config = dict(
    model='text-conditioned image flow-matching model',
    dataset='rendered rooms with furniture',
    train_examples=72500,
    image_size=32,
    horizontal_flip=False,
    conditioning='text',
    arch='uvit',
    objective='flow_matching',
    cond_dim=192,
    tokenizer='word',
    vocab_size=42,
    text_encoder_width=192,
    text_encoder_layers=7,
    text_encoder_norm='layernorm',
    text_encoder_norm_position='pre',
    text_encoder_activation='star_relu',
    text_encoder_mlp_ratio=4,
    text_encoder_head_dim=48,
    text_encoder_fused_qkv=False,
    text_encoder_bias='none',
    text_encoder_qk_norm=False,
    text_encoder_layer_scale_init=0.1,
    text_encoder_parallel_block=False,
    text_encoder_inner_norm=False,
    text_encoder_moe='top_k',
    text_encoder_drop_path=0.05,
    text_encoder_num_experts=8,
    text_encoder_moe_every=2,
    text_encoder_expert_mlp_ratio=0.25,
    text_encoder_experts_per_token=1,
    text_encoder_shared_expert=False,
    text_encoder_positions='rope',
    cond_dropout=0.1,
    logit_normal_time=False,
    norm='rmsnorm',
    norm_position='pre',
    activation='gelu',
    mlp_ratio=3,
    head_dim=32,
    fused_qkv=False,
    qk_norm=False,
    parallel_block=False,
    inner_norm=True,
    moe='soft',
    num_experts=16,
    moe_every=2,
    expert_mlp_ratio=1,
    slots_per_expert=1,
    shared_expert=False,
    patch_size=[4, 4],
    layers=10,
    width=128,
    positions='learned',
    residual_init='none',
    optimizer='soap',
    beta2=0.95,
    lr=0.0019,
    beta1=0.95,
    shampoo_beta=0.95,
    eps=1e-08,
    precondition_frequency=50,
    max_precond_dim=1024,
    one_sided=False,
    adamw_lr_other_params=0.0021,
    grad_clip=3.0,
    steps=16600,
    batch_size=128,
    epochs=29.3,
    lr_schedule='linear',
    final_lr_fraction=0.1,
    warmup_steps=330,
    weight_decay=0.06,
    adamw_weight_decay_other_params=0.01,
)
Rows from block 4 of the denoiser of a small text-conditioned image flow-matching model, named by matrix and row number. Rows with one number belong to one neuron. Each number is 128 + 24 x the weight over its row's rms, rounded and kept within 0 to 255. All counts start at 0. Numbers have three digits each. After the name is the row's rms in percent of the matrix's.
After each neuron's rows are labels from the 100 images, of 14976 (inputs lightly noised), where the neuron reaches its highest value: "top examples" is what is common among them; "patch colour" is the nearest of a few named colours to the mean colour under the peak. Only what is clearly more common there than usual is listed. The data: rendered rooms with furniture.
# fc1: MLP up (model.blocks.4.mlp.fc1.weight, 384x128), inputs 0-63
# fc2: MLP down (model.blocks.4.mlp.fc2.weight, 128x384, transposed), outputs 0-63

fc1.13 092:110130121102142098111103092113113065129112157075091105115109103133113117150110158109126118110138136111109148116177156167092123132111138163068100132135132154136166095139131143122091144130123122
fc2.13 098:140113169144147093144125151149137128161171113130125127134115130131147097146160142132149128113080130114161114160088121145138092136124148145157096134124115111097111158105139159110098132091120186
top examples: umbrella; largest object: umbrella; count: four
patch colour: grey

fc1.270 084:124135175116163134097174114173080129146136183130173120127110140122140151154101131127146158145139169162084152134114171118128152148145119109157108105152156125131073081157125156131118102163151119
fc2.270 084:105123083112115124140141119130140123175138093127087148123133152109143124100140185109100139112129131120174110124165147113141112130086183096107134132132120142123165170121103095134144142124106150
top examples: count: four; arch; sofa; largest object: arch
patch colour: brown; red

fc1.333 087:194116151110133119133128132159141150120163125160095119128096103135182118105104172168170135103105101141127111129096113104124184137168137112109124085082102112120156145160155119181118120124076138
fc2.333 100:184187136114121118078099172135143116136149112132166125150125129132130094138140099106138120146148144138130132146136169120170118122111130111145123169142130153124107144124152140082089141135154109
top examples: black walls
patch colour: black

fc1.111 088:118119130128128098106079110160158163117098088126119102132105084100084117091079137114112136101094114100145112174117155121115124127128086111136120129100114147137158158124108139169137126115087144
fc2.111 123:125150103074154128172090146120145115074126123177081124145119115134118139095167144103122127129130165143139112146163105136121114118120177087121116128127138160165179164114123088174142121120157114
top examples: robot; lamp; largest object: robot
patch colour: green; blue

fc1.216 101:126135151115151135136083127080130169121123155104163119139147144127102158118120102071121111134148153152135139126110131146141145109147132081153107101152132096150129133096116078169112128144115114
fc2.216 098:113163115166136139098137118175131125115106099145059148132163192133151142130165137150121163144110107115127130097101159152130147120081139099152113127122109140124123126145169142110132192068109135
top examples: lamp; largest object: lamp
patch colour: brown

fc1.379 099:149165113173135134143162164143131167127128130135105128175145115143118113107151135169125119133083105145141121140092131116145127109074161125118103130127142141130111119094125144148145109087091137
fc2.379 101:153105122119119113123155103148105122114133147141158118108145124095169145101151076128157096146158113141089138137160105136135100115170143132086136139153105130136145132178121101140120127152151152
top examples: white walls
patch colour: grey

fc1.346 081:122100147147132123117121117148102124146087109084107119145106138135112106159071135089091105126105082152143136157112105095133143110112151109139136187132139141142123128100146137168133151117168126
fc2.346 080:128160118106105080142162124101130104157113157141141122137105093128149155107123122107175196136120149126166164114163120112130103148151083145135117111109104171125144163106167107105075166120101126
top examples: sofa; count: four; barrel; largest object: sofa
patch colour: black

fc1.383 115:173145142118110143152123119149145071119165098122121154137119129147106131099122135123143147098108120159137112126130137120114093152153140149115128148106141124108128146125116123102087084204109093
fc2.383 100:092146150164133115092147106123113110148096156117108112140134146106130111129134097111092088160161143105112109150121168124126126117127152116155121130162134114155138177139141162154112142112157102
top examples: white walls
patch colour: grey

fc1.337 096:099151153140150127113140167071116135126137130078169110099143100136116148117129129165149140156137166138112143108139134116131154103145204125121084125096111134102108094109108121157083160130105106
fc2.337 098:127124091113131153133114127139138128168091162130114142173138163146150117109087119122105161089104115101085162087131111086105107139106110127114117114103132118105155105169136117131184124159136156
top examples: door; blue walls
patch colour: black

fc1.302 099:120168127141127170083119137172127131134174124121127125130122130142127168171146127096122149130108179129160125134163112147138121134121153159142158165111140115151118142144104149149158116114144083
fc2.302 108:125154120139117128113131099168126128141128127109163127118112062148056071159125110102114119132144151150071141104153139136162098132141116092145082112119122183146133151121116105095087151106113090
top examples: window
patch colour: grey

fc1.153 120:131119138132114099127086143102087132114154158170083119155143096157119110120138159206104117105142090110133118126142131158156147108134161145128159112122140145160149129120132070111101170123165134
fc2.153 097:097136089123139141136152139163155150115131095055135105121114160127100106139143141098162157171093150110135114107106133113146126130128128131113146149109106150117123132099131128182125086146059168
top examples: blue walls; teal walls
patch colour: blue; cyan

fc1.58 086:079100127160133146138140114148154164108117114150147108112138124092083132155139096123125149115120096105128094121093112176146113112094124109138102145149118097089149124118119069154126150141127099
fc2.58 095:128095133163107106100052103138109144183119135124133121107132104141151139128123097173122072142106152103147145125132084131119044149112133103114142145151119121133121163130147156101121111165124119
top examples: blue walls
patch colour: blue

fc1.79 077:154144153098132093092132160134109136106120173121138062144117133127156143122144141136139123140118109133124138101134174124069079170118080146125083104196135109140137103116131150162132127118129111
fc2.79 096:126147112139163140120118108087161093172156109104100163113156153119135114115153138126108090126135134118130117097135166135125154145135153151101141159094152156091102103144148143112129103074100127
top examples: sofa; umbrella; largest object: sofa
patch colour: blue; purple

fc1.144 094:164130169108124103100139137167163134117071142100150135132102093116114158132119161161101127112108119113145115160119127130152144127142101083136118104144101101166110122096085131129121102135134144
fc2.144 122:118126105133132124124112167138100154119137122121122117114145165121114111156147123119177170121121115126104159119093114150093110153156062146127092123141130081155167152140130097127097166136208118
top examples: robot; lamp; largest object: robot
patch colour: purple

fc1.380 090:138103143096091135095145178099130114151180104162113133114161134149142172156125119182080138130098125145131140117083150149129099125121103133148086139135154129146160123123134132106116142139171140
fc2.380 098:128169112161136154185093087130131111092140099098071081128101114131112132101160125119109161116109100143120142153128095115146148115132096090113123103134140127128168158131089164130115148095109116
top examples: umbrella; largest object: umbrella
patch colour: pink; white

fc1.138 092:146097125145141128141114176135129114124111093108136134152124128158116155173093138152113115124153148114109117142148162137121116166113151115107111148109111110133106114163139145108192111125138157
fc2.138 085:102162109120122147086089087117131133104149107114132117122131116108133149168129130099127132153110100145164129113109126089107141123141113093150118133120125151097169135127079110084114136130133069
top examples: black walls
patch colour: black

fc1.40 098:154094160082148115151147133140162139109105093113117142136097111142125094104146114158155143138068069167125107167067114140122154103124166148122163133121129114115105136123174098137103153141096107
fc2.40 119:144118107113119101129103153142121147141190107123143161133151097136097141124169180139119148149103152167144098136154138108141158160175128112105113149085131119145103110125144127118135162132122148
top examples: door
patch colour: grey

fc1.261 083:159109124112099134163120124109118075151114164110116079127123098105139112167120086104148097140156129090123090151127116142161073130123129146118131144107107133124129092133092137126125130155145124
fc2.261 076:130132130124154138128106115109128189113129118154139108090118159137128157130111123121148194124124146105144133100099155120112146113129141131162137153107143110139124138119163081143150113123085112
top examples: green walls; black walls
patch colour: black

fc1.55 104:121119094154127155089099148127137117123121144121152151085116173157150079121142137131151157117080105131152144155165156123108114177185114138130141142120111143163104143126105174118080145119115120
fc2.55 096:126154171104140099130102104110136129084141145129127114160110144089127130090141122147159113139111161144118118107112106134127125128119138132144114167176129088118109167111190112134116134163149141
top examples: arch; dog; largest object: arch
patch colour: brown

fc1.136 094:126096105116087162146116093134135137088117145135143128123137187089107138096126101143175145113105134129140165169112146125141121133118141146133163146180103139118096113070123089133124125113136117
fc2.136 070:148126155153151114123158167124111107151129102109154155142140067150168129178114144111103119146150151125132107137113097130133132113143129100128104110092148108136143142184146142129145124160089133
top examples: arch; largest object: arch
patch colour: brown

fc1.199 086:117146134147126109138128164135100155148069099121125106140082081160135133124119158139077117117173150136113126101111139183124134183107148100106127107125143133133124116135126118138118168137106095
fc2.199 087:129107125128153090127130095113149109160155161110133162125150150116137142129162145098158148146069103143083164170114087097135137125113128088117065079152108079159163145145133123131166090094094132
top examples: yellow walls
patch colour: grey

fc1.335 099:157090131125134138126100097195126106114139120135121127106123174123119132116124135106147098096103090104134131151109125145101076109133131135070153156131145111145172114147120119087143114166143139
fc2.335 105:112112163094087103116138089120139136160141171173104150148136073139172160112122116146125141131141123136066132138141172134132132120110120137172080131134125125143126152143140137138163150093133144
top examples: white walls
patch colour: pink

fc1.11 102:106178150120110105140113137140154139108097122121185157109104130181148160139118108153161129137075138129122086144128123080123169134127110111110117146108127161159102110091130102128142113113117128
fc2.11 097:155123120175127164101113068121115110140161107128161106111172120146106082144121147129120130137120102164142162116114082172115089120143142119121143112148141127135099125157095107105102148135158132
top examples: umbrella
patch colour: black

fc1.222 088:161143176124133139104168142175144136145117117136144161156108116137121157146138151156128136107098113129144143130105135141115142094155119060139149143161147105148116095145111118155106114151123160
fc2.222 105:129111142108125106118150140134115143117130136118144131104107129169122120189148084159186157161130113111124176093103131138087105135147089120152122153150116071123094099157123122122131132173153143
top examples: count: four; lamp; sofa; largest object: sofa
patch colour: brown

fc1.81 096:129149104146117128141154138150141135119090102121113139131128124143165150094187128140150134141128104157132115073139128079104124138063133112149090138107135125125133137130131139122104126144115117
fc2.81 097:115108139116109128125119176150136163125196178129137102141129143179125137149096166145115121139117132126135141146130092169154140147179154125111166113118120099138102114117116133143122149125139176
top examples: sofa; red walls; largest object: sofa
patch colour: black

fc1.155 091:114165134154133107147117145164148095136097165105112090106114120161152095168154140130133114157148118117182141128149093105127162128120116112162129151121103165117166132137142098120100128111147154
fc2.155 094:110114143103124080143123105114144175112156129120126114111119141113114136074141134124140137075122125162154113138132173128141117132121134128070152081097064139091161080158128122135151092139140095
top examples: count: zero; black walls
patch colour: brown

fc1.91 105:099151122120127138111115139125105135120134146184112124167202105128103140110165136196108135111157098135149139153083137139113180076097105138127113094112128128148123146127151139142167150126097121
fc2.91 110:102103124118103129102106102099136098128146153115115113096128131123125125144118134114117105148139127148123139122101118142095129128120136094083097093123155136145188107135140124135136116170157090
top examples: window
patch colour: grey

fc1.256 096:118060130124126105087165130087116179111134113109112125123118151117117158120113131084125088133100115147147162110131152121110100118122182120108088104163103141129111130105105100111140158137130109
fc2.256 100:153148098107143123126159112139129113143140119170102138132128117160135158139110119179143187104142093091088124124137154145143162159143123111176164160142131150134105131092101163097155105168147078
top examples: lamp
patch colour: brown

fc1.369 105:115091139082086149080114129109140101142158132085174127125121098127191112181157156114152108135079105128148109128163123152116147118154092111126135135105120131157106132101139149109095157147142175
fc2.369 115:119110181140141123093120136130138128128123147110087113160160160158122108116107133148118130125143138115140127093135130132136113113117139106123139120155158137075130086134116109148103159120106165
top examples: count: four
patch colour: brown

fc1.132 097:097127149136105113128097135088121157130141095152157142128141169143132106147142170169184094126119109151146158157131099122106178106145113090156148129103139129148143131102125101147084116149132145
fc2.132 098:129143151115132140177137130158109140166107144117114122155109140154137133166123070132128097137129145097145129146118112124136099120091139159134131128145093145062157111121103144124137097090075112
top examples: lamp; robot
patch colour: brown

fc1.195 097:152124151155181119145123143132125086104128144091079114171087149126127140158165121120118070094097060092105109154112128131128158144104129135139102153153167124114096133111112114151136135078084144
fc2.195 102:134168144119131125138159112142146072132120102129161112111103087112139140140150171134087140130091145220099141119134122116095173160166126135137131103098103165111157123165152122113117143150138139
top examples: black walls
patch colour: black

fc1.71 112:090132146155135115137131104097151155127116138116123131140131149124088143136113123130126072101127137127145104143087169159114105148130138149110100121138140088154136140125135163156089128074107107
fc2.71 122:137115163137180120102093119144180112074111137132112131169123156147124110145140137110120143127153132160108120119115163154130140160169140105111128101120146089064123130123100109135148134120135145
top examples: umbrella
patch colour: brown

fc1.30 086:161108144162112101113120104117178103129102118124158139115092093161090136100102114135151107152098068133146129181131122125116164157135121104116142151123164127125097116101153115145122148112132172
fc2.30 100:114176157106094134122146144103129115154098137111154092127120125102123146116150107151109178106116166179108151104139168136138088175114076115170135138141115167131134104116139147136157110148124133
top examples: count: zero
patch colour: black

fc1.41 081:094163153138148103126100081112123119098165169123111107144139136142132098166109180099115119112129113113133139121119095126137153106124140140109102102132086147128117135098140097189114160103137119
fc2.41 075:138104117155123121075117154105128132109113112125148143104096115097117142128104088145143106152121128139177089117105140153109091146085112101144126146129098156118113130109099117100139103087108120
top examples: blue walls; umbrella
patch colour: black

fc1.167 095:145141120118162107138101111107114137162130152076075098161144156138081108134145174139172101167144091140154155143153113121122144141097150110156116150118111087103152133159114084132115170152140117
fc2.167 099:114127151158116170140153120131126076105149107154127134113139109095171127139123127133099163123158187094112128117132157119125103169110112185127169103148140115144086131087089140116176098088167124
top examples: count: zero
patch colour: black

fc1.133 101:140123119132125126116123076159124106189150133135144130091122074125123124187116185158144107098117107113126116132108140093077134160124128108167132140116141111123131103138101146158151139162140128
fc2.133 097:065154113158150142158124122134090163137126091081133118119131146154153141087158149094111142167123145136097132097118091140111099102142130104144106157117137124132105133098146108118112105051127131
top examples: count: zero
patch colour: black

fc1.258 091:135132128068106085129132150124163115167105152101127119135148140108120131169134150077114120135115133090148138141117169140172121117113129079092127118131143094080130127149128077119105179080146097
fc2.258 098:166150152135151176134165098120136125093133118138165143103115097130130148083103089121125152088125141119140152119110106150087127125112102122168126124149190175138158150079112106115120112165089139
top examples: green walls
patch colour: green

fc1.354 092:095138138144139109105149140110148116155113140091167117169131107113094103155096107146116143102118139110125111099115111175166115144105173170113099124143119112132114099173122116151162122105144103
fc2.354 085:080079120132126087137090118126157124099120144112110121125126152092142128119128163075124115097100134085132091129114114118121150096139126106105126116147150152135113153111080128115097119145149156
top examples: window; blue walls; purple walls
patch colour: pink

fc1.44 100:131107115116112128129144118134096149146127179095129107115101093142128111095144103099093079092109147160101120142118144141127148153113130129152177190102083104121139118100152127173086162102145121
fc2.44 107:093124135111138128154138133146125168122148097136109135145154120145114178119113114122140135173107145149164120146108123141123111118147076111128146097143123126135122115143124090112180121134111151
top examples: umbrella; count: three; sofa; largest object: umbrella
patch colour: pink

fc1.252 095:116126173128102134148110133151136130129127113165139094142119120167131060128142149145150116077141076109124121163141144145096150135160152110158069116137149133149155095147150079109133130040146152
fc2.252 080:104142092123170143082132173158149167094158093130128122131102145156098131104146177116132176100104118094140127112124118122173100097108113097146109132130119109139149141099092114161085077141145119
top examples: blue walls
patch colour: blue

fc1.190 078:126143127124129166111118129088116169131110116131135110131132110114151139120141155116150157099151129127121133166137152156100105145152102093140111118168155098190152101094105098168093113101132129
fc2.190 080:127107119145139153108151129167168123134141100082118125095146158130141144145150116132115116175127111120130156078159158153128152098078138152100166142123142148113111159107113166108144108173126123
top examples: umbrella; count: four
patch colour: blue

fc1.95 093:123134147128141107156102135155119113163130082160167153118146095157112115119154136096101097115124130167097151078145142096152138110095162104126089121100151120085158100133126102141117114145085141
fc2.95 086:178170113132088139096163153098154128147138114132127109149116108122138134115121154180123175132129083128137130143135114135067118141113162145178126112122075115185117136167099146117153123126129082
top examples: white walls; count: zero
patch colour: grey

fc1.276 120:074108139122155140112089084128130115201147126093121103127131106133155109124119102133116165164086102140118165138132151146141159114161172116134109136123134063171111130135119135078118168127104118
fc2.276 106:117112085126087130102117141146100143146131164157139129157123175129123144116116102137153103086096112172085128105160146106134126198161138105098123114107121137152130113169154144118160155124118147
top examples: door; count: zero; black walls; blue walls
patch colour: brown

fc1.112 091:097136093076130087107131142157146152133121156111129131147174120161124150161148141097124086103137117104134162185134169138115107131126148103136139168125120137142133129061145128173121119140126115
fc2.112 104:129091107135158134120098094137156144123125071161112121095136144134122130104110141108125147122058117089168120105126140148125169140163143133114130097162139150131141136094130164119089162122184116
top examples: yellow walls
patch colour: yellow

fc1.297 116:127107132112102136133162129152126162126129118111126091153149115156109160140145125109085128139107085116123148139118128164121099134108136135090123138094109162186155118104123117167127146102132151
fc2.297 097:127102104113131154142169088160145126096143122117146105109162121137145131136125143147132115168178115136146124127113139133165113119132131126093122138123134135145115123143145144166156144124114101
top examples: white walls; pink walls
patch colour: pink

fc1.94 120:109136142118131116132119133131104165136123150160140150117142142137141141116176152135140108139099120045141084134104092116138143127147097134149069099085118152158100142108122112131176125129084117
fc2.94 096:105151145110176162096128120145091146182137145098152167123129142188117123124111154140139136092118140148106168133129107137107130099139161127142086135122119131165120161142155105149159141129117097
top examples: white walls
patch colour: black

fc1.378 083:074144145134102127122121080137169148152152140134092126102131141140118103121130131186113137122103107087139105100144139126128134113131100088140097104119123079087181119147117137124124108104143113
fc2.378 104:144117139141166128134177124093118116115169145125147093159112131142079137174116086072161113142129133115110126154090077148100100065134131180146150119119119133116096164088124134120137151145123120
top examples: lamp; count: four; trophy; umbrella
patch colour: black

fc1.137 080:157119116152100116167111097108104124120130155106128128170148124146163119132139143081087107126108099101192118160126130164133151097107136105136099112129118095165094146163135109167104132146130116
fc2.137 087:176147117134123158115147109126122142140120117140122151137112107099122137162122106126110151131141126162108149134113137109119152174123119147140146110126100115123161110092201148176164119166163111
top examples: black walls
patch colour: black

fc1.146 086:147103127156201132130104138131126125106146125128142115172107147131110138135130127149103137128172155127135131091160105117116131090135144120115118148153169136126092099088085153154129155109142117
fc2.146 087:128137128148186098106172097118121153108124152120117150141110052132126136161112135121144103157114113103149148147151150183105093137118124153175136109109092165117148188151132104108124155140136139
top examples: black walls
patch colour: black

fc1.114 092:129159106126109130115136136137154156125104136107103142142094148103133073128130115060085121148113122140123113139146175127144146139130158093119157102155093076147103119108132129120121166087138118
fc2.114 092:104113155110163109125149127133111098173150123132130206126152110152122166159096134174135140107155131134077122152149079149098125114116112150117113129104124171127166122151146140125123077169159155
top examples: arch; largest object: arch
patch colour: brown

fc1.151 108:115128118122124099146121160087167139183132138129100097144155120126103112101142165137102098130156149126113124116127180158106151085124083144142125153105115114195117136147090120117101127116106181
fc2.151 099:124119119088130180159125116135151108133139162099145156140142143158125157126137134169177154122135110135112125152108107132138137140155130109115056137145154159126103123094136131131119089142130127
top examples: black walls
patch colour: grey

fc1.364 112:132094113103103088137114151120091140146107129145122111126149166120142112142134127096069161139130126100146100131156154136134171134123129154166097165129120138129079136144136104121118096136093129
fc2.364 115:136140130127134118107122152121098137124127154133128130112139141158131151096136119117157143142086119152153138148157106106105159085133144130091127137138092126148134156135139126135123130121122145
top examples: count: zero
patch colour: green

fc1.2 093:082134118144141117116136078102150068141155103136124133172154149126151134145146141093119118146113073123127146121104102170119143127116087116106104112118127111175158117151136104094100158165119147
fc2.2 106:174125134112153116065148078138151178130071139129106105153099140130126075174124104131148149121116139112137128137139144139142129142127143111142197152120152134092123153127128168125128147048154145
top examples: umbrella; count: four; dog
patch colour: pink

fc1.221 100:119113101112151122136138167152158134145108143094186152142117085131121153135165124117143081128098123156139124132060167131138142111101112144122070133086157153119149132117148114119116125124115125
fc2.221 103:136127133128084141124132188151127125143119158108112153087104129158187158139160132135139115074086114102131113120103132114131097111128134150155135107120145134126123148122074106141110108127149182
top examples: floor: plain
patch colour: pink

fc1.237 090:175121170083113125095136152135129124132101154087142136117119091109128129183141155166113127118108109098136131143146131095148146129144157119116105123142120078145117075089075120119134100144114094
fc2.237 082:076127099160119123155111095091127097166133140128120091128116130138171100097124132129120105133136149119109117094107143130121120129112154130106140152119110194108154144118115111117126116114133157
top examples: dog
patch colour: brown

fc1.332 090:157080119134152108112147147140138102151117088096135132115127161122153156143158108141101158125107166102112104161143110147116088090111057160112142152122094120086121129110121132149185105097130167
fc2.332 092:126169165138110091142100144138151123145095121116158125108132138137180145132130114133163134092100109125187104116096122122150132160118122136118148134121128134096104099152098146156135114099108165
top examples: yellow walls
patch colour: yellow; orange

fc1.269 081:119146130147094121098091120179087164105129109053115126124144179122121173135135079146132109120133132128144165171130117155062097107141084107149120129142158126117078102108121171120136152131121111
fc2.269 095:117171144125165126135137149115123145119162088123139128140130164152138155130143127126149139108110130125132164141157139193114095121100149089114141157198085126135114133115111107170123070118147104
top examples: barrel; robot; largest object: barrel
patch colour: red; orange

fc1.360 093:143148155137137107099131181064130127113092109138140145132135159120133122133135146127183143136111150069163083138132104125144152126120115143140087162126109131123111133149134118112109118153092128
fc2.360 105:133121087175116127152086117152077194122184157131126148127133120111119144146152093120118105143124129135108113140121187109154161128172134112112141137132144099124179160115104119116094178099138128
top examples: count: four; table
patch colour: brown

fc1.352 100:152124139154148161130096157136185085144099137142130109133096139164145147134135119111125185149100123139142082115114141164116093127152134127121128105167106107126139153120146133141116139133164118
fc2.352 087:140151145112122118129145136094142175114143117193122145139142110123151167138091085140119119106165116099142165152134102179139108151079137115105082138155117135132122117123116123106132129119180077
top examples: blue walls
patch colour: blue

fc1.311 101:110110125162118105156105114133085150089139120103084148129141141178126143093127145110113103167126148112150143123165149128124128110086126092183119140158107146133111115109078131123117108100184139
fc2.311 086:089165098118156119084108164152162113155122136178141114156122079079157104184090083131138120117123119174109117172088133134139134151153129151089115117127146150082126157100109148111131125150099093
top examples: black walls
patch colour: black